config = dict(
    model='image classifier',
    dataset='renderings of 100 made-up gadgets, each built of a few solids, in any pose',
    train_examples=97500,
    image_size=24,
    crop_scale_min=1,
    horizontal_flip=False,
    rotation_deg=5,
    targets=['finish'],
    num_classes=3,
    arch='vit',
    norm='layernorm',
    norm_position='pre',
    hidden_act='swiglu',
    mlp_ratio=2.67,
    head_dim=32,
    fused_qkv=True,
    bias='all',
    qk_norm=True,
    layer_scale_init=0.1,
    parallel_block=False,
    inner_norm=False,
    patch_size=[4, 4],
    conv_stem=False,
    layers=10,
    width=320,
    positions='rope',
    pooling='mean',
    mixing='cutmix',
    loss='binary_cross_entropy',
    init='kaiming_normal',
    residual_init='none',
    optimizer='muon',
    muon_scale='spectral',
    learning_rate=0.01,
    momentum=0.95,
    nesterov=True,
    orthogonalizer='polar_express',
    adamw_lr_other_params=0.0014,
    max_grad_norm=5.0,
    max_steps=8400,
    batch_size=384,
    epochs=33.1,
    lr_schedule='cosine',
    final_lr_fraction=0,
    warmup_steps=420,
    weight_decay=0.05,
    adamw_weight_decay_other_params=0,
)
Rows from block 2, named by matrix and row number. Rows with one number belong to one attention dimension. Each number is 128 + 32 x the weight over its row's rms, rounded and kept within 0 to 255. All counts start at 0. Numbers have three digits each. After the name is the row's rms in percent of the matrix's.
# q: attention query, key and value (stacked) (model.blocks.2.attn.qkv.weight, 960x320, the q third), inputs 160-319
# k: attention query, key and value (stacked) (model.blocks.2.attn.qkv.weight, 960x320, the k third), inputs 160-319
q.27 099:098147185113096145165097122105155064100159130142087117116103133133152148115096077183165152100118138067116092103155125153139173100137126093186107153104088139130108107086109103035136108113126103085112126081089164098147136122185117171113022102104112089122120125095149130150174120132094048136089106141156066118164164108144135118121149173163141150164142130144142160157176104089093157071149160116136103102080116105153082142110167154158087141124138136151090161188119155077132191145169121
q.28 102:088080133123242154083142114129228209124105133141189071171114139190148144146111107113172113108079112045144100079120094158127121129096097124108098094130085108141106107129125157165160118145142133115124156140126122072107170180210113127083116056176141118117129157177144164062126089157158134141144113095085080120135146124124100092111148087104125100142106131148114114179140147127153155098127156157180105082131089108115137116155178153088084135208135123112173076160151158174161123121087105
q.29 102:107010099152150166172130100162136132151084170166139149135123135105092133057085188063153096144140159146113072140104131106131140101177124149128142155191119116106092152134154157129078151080067079135176077060160087104119058113110126157115106133111156094161136171091079167129096151152186112148124149127098181095077117157117083129152116151160131137123124116185122185122175124141106175085173106150125081091109096154092123130184167167106133115180115102094121133134153159170133130143095147
q.30 089:085085125083106133172066103095092146125101173155131147131144132140115163116106124151122146170163162157091140115097125097140152067126103171147145153115164090118131125206142130109131151098195116118157130167139102162125160162122150144133168157132172134139177137048088196116118096112127156171119113130160098126121087114156163137109147129101123155103107129137107108103140138109164160165121078168162125144156153116107054121124135146171098111144109143123061105108111166165107125156045162
q.31 094:106142162109183095136094121140114137149086126171178099184102099102173145105138138168087078126123132210080183116158160171104119138148131198125075134059138116107102105082108157148157106079132131106164087141119151159129150105138116164128143101175135170139114128150110194120094167167157070163137125137132104066108207148126176087144167132114072142122098094158148148074108051181089138170097113153149142116065129125112155099099079142124113123117121059141174124128103105121109119135157127
q.32 106:109176142124135107121148177105143126147110122142103113162157141065107136162120128080135156196120101150124123158109108134119125135145151137150177163122065088144120121135151115176137152105182139156131110150047141159144148129065158123129152097160104134115125094136098129105127074096162164178131115129099161183092184144076116087204095155104066108109067142132105182182104121138118142081137106084180137169110143185124146136089099095098166180070146125114130149114164094104117111119216100
q.33 100:151125143097144158122132125061090112152182135088166147114129124118131130089134127152107107161167128139124162124114161154085151071068110150114094117129109102047102160164142178186139131126160087145157107079161122135146183148148114125153145131061111121125115126171094129145112199155084179145113134152240121087136185165142129122122134078098141105098080096132092217132134096096121108082127098097060169125117142102143142152128070121131126129127108167159062150096130125074126065103170130
q.34 095:111118102130072130136139147168081145147139075108117102151181113085178113150127212163154112096151078090117180103137122080151202085164069101152115146066080133107117163115149081160216157100122202118133143183095091119161171172126120167101099156141096171132173129098115185139102146080127098146096107121088066145090130158155045123095055101073132114061086106081147127137086124111169175103142109124122108132119135119143106151078181141162091063147108159143100121174117109131203070152140108
q.35 105:129103134117087130145087098126126170098173114160159126088121151128095101149096175157085157167134167161152097144122139126117113051133101119113157195192129137140089084111153116113188238098110115144126139118161108187090154121090118177144163127156132127129157122140141182182165149171129089110152107143097100146118119144094087086193070133075141099132165129114150093124109122118110148122094123124131097138079103130109099109125111162134112128112139161103185054133136123144080163121180125
q.36 101:124108088110140125111086153138128120135150112149084139172124146067203144108041054138115140130109140128126164214100135156118123163164087125069100174109155103148070164130105117139118102136165121176087117118130131149113115204134114204084096130030133081133145156109200134135128123131103119137073124093144102150132106083125122165083127171181172143140133112089163101136071162170201124190100123177136129117157083107129132180128183188119068159132142091118115092155132188175131147167103128
q.37 098:059076137125093108101146153083158147174099115097093162113141114166142144096160123137115167115125103081130085146179138109170124139162150134122133154194130146115184142143143107162099131116126137191066103111123210129086170142088107144134091131103155146098158143140059117074151122071119077173173199092106127112184139170139128123127145098104122201122152058141097161107157159147044071150144142129094138139131116066149149092190111142140082148118138145097088173115140099062114136095105084
q.38 097:088123154192153122089153131102054092098146155177096088093102143126161121113151131097135150067135090164190109111128096145156151172140089093118087147173145211140152110099135185093196093145112132122157079163076163061116146039114146119091139179164168148115086146169190137128092120139111135160138140123139106098156050196142127073089141154134082119129169173121134140096134093148142087068144108138154089069135172140079102127142141139116127105082131131099154124119199153135134193085111071
q.39 088:133082147137076125096104193116137134131079121105122113154118222098126103145066114166110087160113161203096158105148175107170110147116128144084112020127161115161127134118094129149093089135192112101131068095142114094093077128133120122091110198103124157097075150131138164081161145100131151074106174116160065162085180087130112200136153167167130124135081155057143095150180081142149101133078133139079086114140120130185149125179177144137149137189148136167073105169127179096190182113108091
q.40 111:087160154128155127104099103142135120145098122098110090159230201146112145135127160212140123121117161187086139131151120174145126093145114130183122154096161101152115124154130184100139065177135148140160109155054089156147158135104129113158118184135136141120105081119148085129160105044181159094091124101071103079076117108149144104108109166118120125084155123095139128203138163109130110089120142105116149161163162142169090163152120162139110179116107063169155078185102099140118126135117142
q.41 102:090135150098144181065149152124211162113115163182160080073103114129103141155145090118137155081163113113123124185117124121088155138182098086105113140123167069090096096144113114122106100113113165147134158147155082121105118143174103082150158131101113181119142145059142123138125164086111076141113144142113084151141126159122155137144109101150135165127023082220062159056137060140140132153127196119104105132115129124102168176170072144136129119148106140102160136054107156139165096144108111
q.42 099:159149111123165145145138095204159120084121138119109147151087108132138108114122116093117186148079115111181106131118054090108097147155136171107129115121117150150163096105128159089095122156109166098060170083090097124149150165133146149134191158114117095169159067119181135147097141044093082114189108109144091137140188084155086122181123075120140107073177100119111167112192118199142126106135155151112101122093158140199113142145134128118159072142181152136103137123127140104071171168086109
q.43 097:153059120093143089143072108179081136107037178176127137119114137114102140101135117136082160137196132155121145136115163099116128123089142162096152177124094085179146150170123142107056140133133134071092198105177036134067140105136140097106145131153151123127171061149111118151139132171098076133093119129150141162145106140085087122076162136078144089117098205147145180163101145113120105137133110142088175118139068160142089044143101160137062130206164133160129089091113114167162078086162146
q.44 101:142177078130204095084172067100160109092148155114132126168100164177099108116110128134142104146126121144112109084181090223218159079066116100154118106102141095112101081131113096104142139177147078159164141107101117129177121079141129129135090090152181126114074139125105154098137199158120221129140135150134182098183165106141138152160141181100187174117108122095128121078118163120132144132120128107132076108115138134159071131159152150138165106151162102166136112103070129146174165126118141
q.45 091:124186097192069115158101090144174184184116110113132141084071127107193119152091089100148129114127128126060122183143114130092100182100145104136144120122129130144103156143109053107119137147102098138128130087159095129131125096078105117121120083153099106064172193154132146192172127122090153193205099135135124120136089087161183153142146133122166123078161130138145130078189126125125203116142157138183104097106103078037122095096121100199151143093126104131109108080081198168172101119144137
k.27 098:162140129049096125143120121117127095215116095163111162117136159130146129178151156149129130161119155121133103202123174131168108158119107201109120143141145161141096109181128149132117118150138102118158171084138113099132067126062115145202146111144133155089125144170127104120161139097105122111096124191085131091113161115108070139169147150125144081130130136152137153091150118112064139164082138146156117150102137099145140111104128149114190113064139131087134123113149134163141073144050153
k.28 095:112159073168101148163082143124123110173146126083107096089131146134155128149109140134157157153152134134200072144149173149112179146162149151115152128150230191117102099156144117161132149122095108083116121155144105160102162086072108135111119118128137147160089099173128131121101174156138098131137152128131175120117103157102203146150181178118126179117108143114082161098138136184080127190128166173124129108150103147163219138075143128093144116150142096147094139086073095119117181153096134
k.29 100:153112083148166113156134111139157137104109120104165106148132114098105153200157118110143080123148162094106145105087163110075083096114117100174150114176176099167145150105102136164124122109177113139174146132150137035141125138169145095137106104171113104176184134127120162142091159147091142118136093151138108155128155094138140175145124140127132133141105130091142169097111187116144106107155204156129132132085090133117113134141145131177141168075138175145105163139142141136218165139163194
k.30 090:116125130143117170126145140205134136052151112109110135150105142184193108192145150099121205075162148105154120116072144058150121137117163072120160155067120109108171088123143114136088105179074160155153126111155138087099124125179116128130149128099142124137164130099096137108153172111079108125139167139180114160164095133072203124169100114079121117163145090099175145090143092176094095165130167108143121117138092175177115126151142179122109124137051097102175091137091108161150103109144145
k.31 099:144175171090171113162131072129091141066158129123126106074158117140088138182119133112130130097067138111201076171116111070154110159154126112207114111146127151120116126095092098136096183143126188083077137175105150102118073164094135119144088147114062139149075111137169148141127092100125126112170064186097097107125080169110105084148157170074088142090159098143128192114163109120127088138116172109098106126150106147186102053168152090147149163093216095140094081171127159215105122135080131
k.32 101:117171133158120170115135108151163113095074141182110153136121159082153163131109061158131096127245152119103044063119128138137156102147124083165122130181125131157130119119112091094100135143127130120119159155127078197118052170057154163130122142100129124128124184128109091115076086111173114100110125153146115185145078092176085116126024180144136158172110181158119159117130152191117167097145119142171122127146143157133108117172177153145127090161084120110115125126138085147174073093118134
k.33 098:154145150088141111118149170143109122101082156103096111128071136150095095143134132115112155119118139084076225136136174168122153117141134120114112139157151178169086113155098105098094191099160082125188179073052082106099119074130152149212135126154103127134135194072113181128102149150060147073150137137135180115110148120129106167125180114154132150101089150111123114117095134138134161123107109152071119101144072156145115109082134168109148117158135149168112114117131115098100154102114140
k.34 092:160190110116114114115128140112188155135162131152178105094151154118126129121160115100090096189144127176124130132117118091131160118177123129115145161138152151137128165137143166144110093133129079170163138143107130125156101087108098104121121148106105096117151096147142135159089122150166079166159170183135076126144139161130114107192119111188135092127103072118162143144149117143127154129115148158091115144137066120141190194187155138096134097120089196146117155156107044090101142099154128
k.35 109:081138189119104103089125081094085179127137095128083132136120153068125163115173165100100149141182091123132123111111103114106134086120137114114096096140127159162086160116144182196148120123112140107145183146150121162116145113141061112116189120083123106161155086033168125148086117178158132191112105139168172140176109140154186167104145141091149101124198151136174113164145101121106081073111157158139133176157152109125143129104192113151150126144130158063164145135140165128147094108150079
k.36 097:117122198122160087116119118187167149100102115122162129089106097140111171110119189069102078127095133149106149146095133144140099144052160168137124112135087102084157100115097084115068128095118114142134086166139128151116191187118143116142118153163113110153067109107130181136129074111162046124112125167097084091101190162120158122192096101108078170093094107153083111097106089152145089122126146138131114142102107124122151167110095132147086155127159105166151114134049054081118107138080120
k.37 101:165093081165126172181149104113187117125109066082084116139162127082168124083138129207124165145119204116099066175111140147123086137114117174102188148160115107165147157185177122098135120109094106108107170122194101125099089086103157205148099115163116134156186147139096119190188127155104151123133132109116113139178108105169131105150169142153093115106117087137084186137182080165073131096123119123214138145139143061108146159127123121135077131110115117082132099105050131121161167105112114
k.38 095:126168198158170165199138138067181142116123115152135071137078101139146145111094136193146134111098141154128164111167170111142127085098120151119130111101148190076094102129125170094128105118124118121144126147118198018156172152141135157097125105129144115101158121123140110118094159063136128079169127105138130124111057098125111102146124156119144069123194113190132043086164136132125121159121114110078127131175140135113032119121110110113121148113141158107129108102153131203124194124109124
k.39 093:158163133145111101060063173113155127148181155145126156090108129145123140151173145167107122164118140114137104198081119117158154151132168166136073117106105132089140172110113076080143083073128105165085124179109048156081111102153088160128119063126142120115144070152069141158147122155135150082130104128155143141111196165129082161168109111092136101157063100099084173097063135142163142085144135178128179100131134079135125083126138067182081128113134106173187080154079193132165090149188225
k.40 104:137169129185151123133065166065060096191133075134098120125121094157075176198154126129107148099111139073132163159171087112150158107164164102119112097116129118149096112104126090150145114128143131113191140108110145165124109171174096132103166196143141156127125120133088166163071113130145138182161147134142157132139117194042132115066128156146108176100132153100089150154099156119099091112079091206180129135117085106144167147113161117104171155095145198093143159142115076101075118164146119
k.41 099:152130118190116078141112101120160085144126134116095082186133144149125089126118125131132173107175139103175140145159131139149099123115146151138065187121106085100136175116132142176125159175124166107127074148097125149168120173086107128137158063096134062129122091105132127154157141138122150110071130154085178110131184112130144142159114139136154119107149156124035145147122122113126148153120112128195132055117101076111133175131183077100101153055078097131055172137163136114092147111168174
k.42 099:148164105117120086146120129083151104118092127160114090148131163131087092161128124065164140105146139137127165134145110139109131137112109126132110137164123163094146135133121119136139164114141106158131046146114146119133116142132071142115113076108143165062151141155120127103116151101113155131144149109107141148076151094129102103025222173150161136093135135177119101143074144148140120088129110179155154087138061158137106122098112124193150097140084088184102072057074197100177149155146108
k.43 097:085163106101124157106119168168062164178125068104166120146085091101126108141174096113126173138121061134107092167113131135158126175135104107145143161110078085150138130148170124208121106158146085161134100095143073084118141116137177119202085141104128143092146093131108115127108127144181211172150175099136099196118103169126156128174112202147102144145161124151197094181077109120165081119134124087114145166108145103105203196099095143101156104081124138153098119157113133107134115106133194
k.44 098:204124147099171102143121105096082110147134113112118112054082074127108126139146110163128150158100155079166183083106136079119110146104192138115113146149065136125102131138136125098098099144179111158108198088154143118167141126157164083102085114084152126175128187118172086071119126117064067121075098122144106087115109142141133093059043150117075132120101121112103179162129145105142133088183192136082153045109110187160135143167100113138132101089116157136103216159167139157138131181080099
k.45 099:140124127094153145177157097117127142110169157096115102141106125162114116148136165098115180151117112133144149135143104151123137091111147147164098095148119144204134111082164169124129122097124180105101079175160082141125137112098082099077136113108139138132102115145144162152164181116111165131143149128113097080160127114076165175046202161066210147183149166123113126165114121096197108112093133118139097161098149144144122101111165133135186118184131155084141086137164123119051131128184059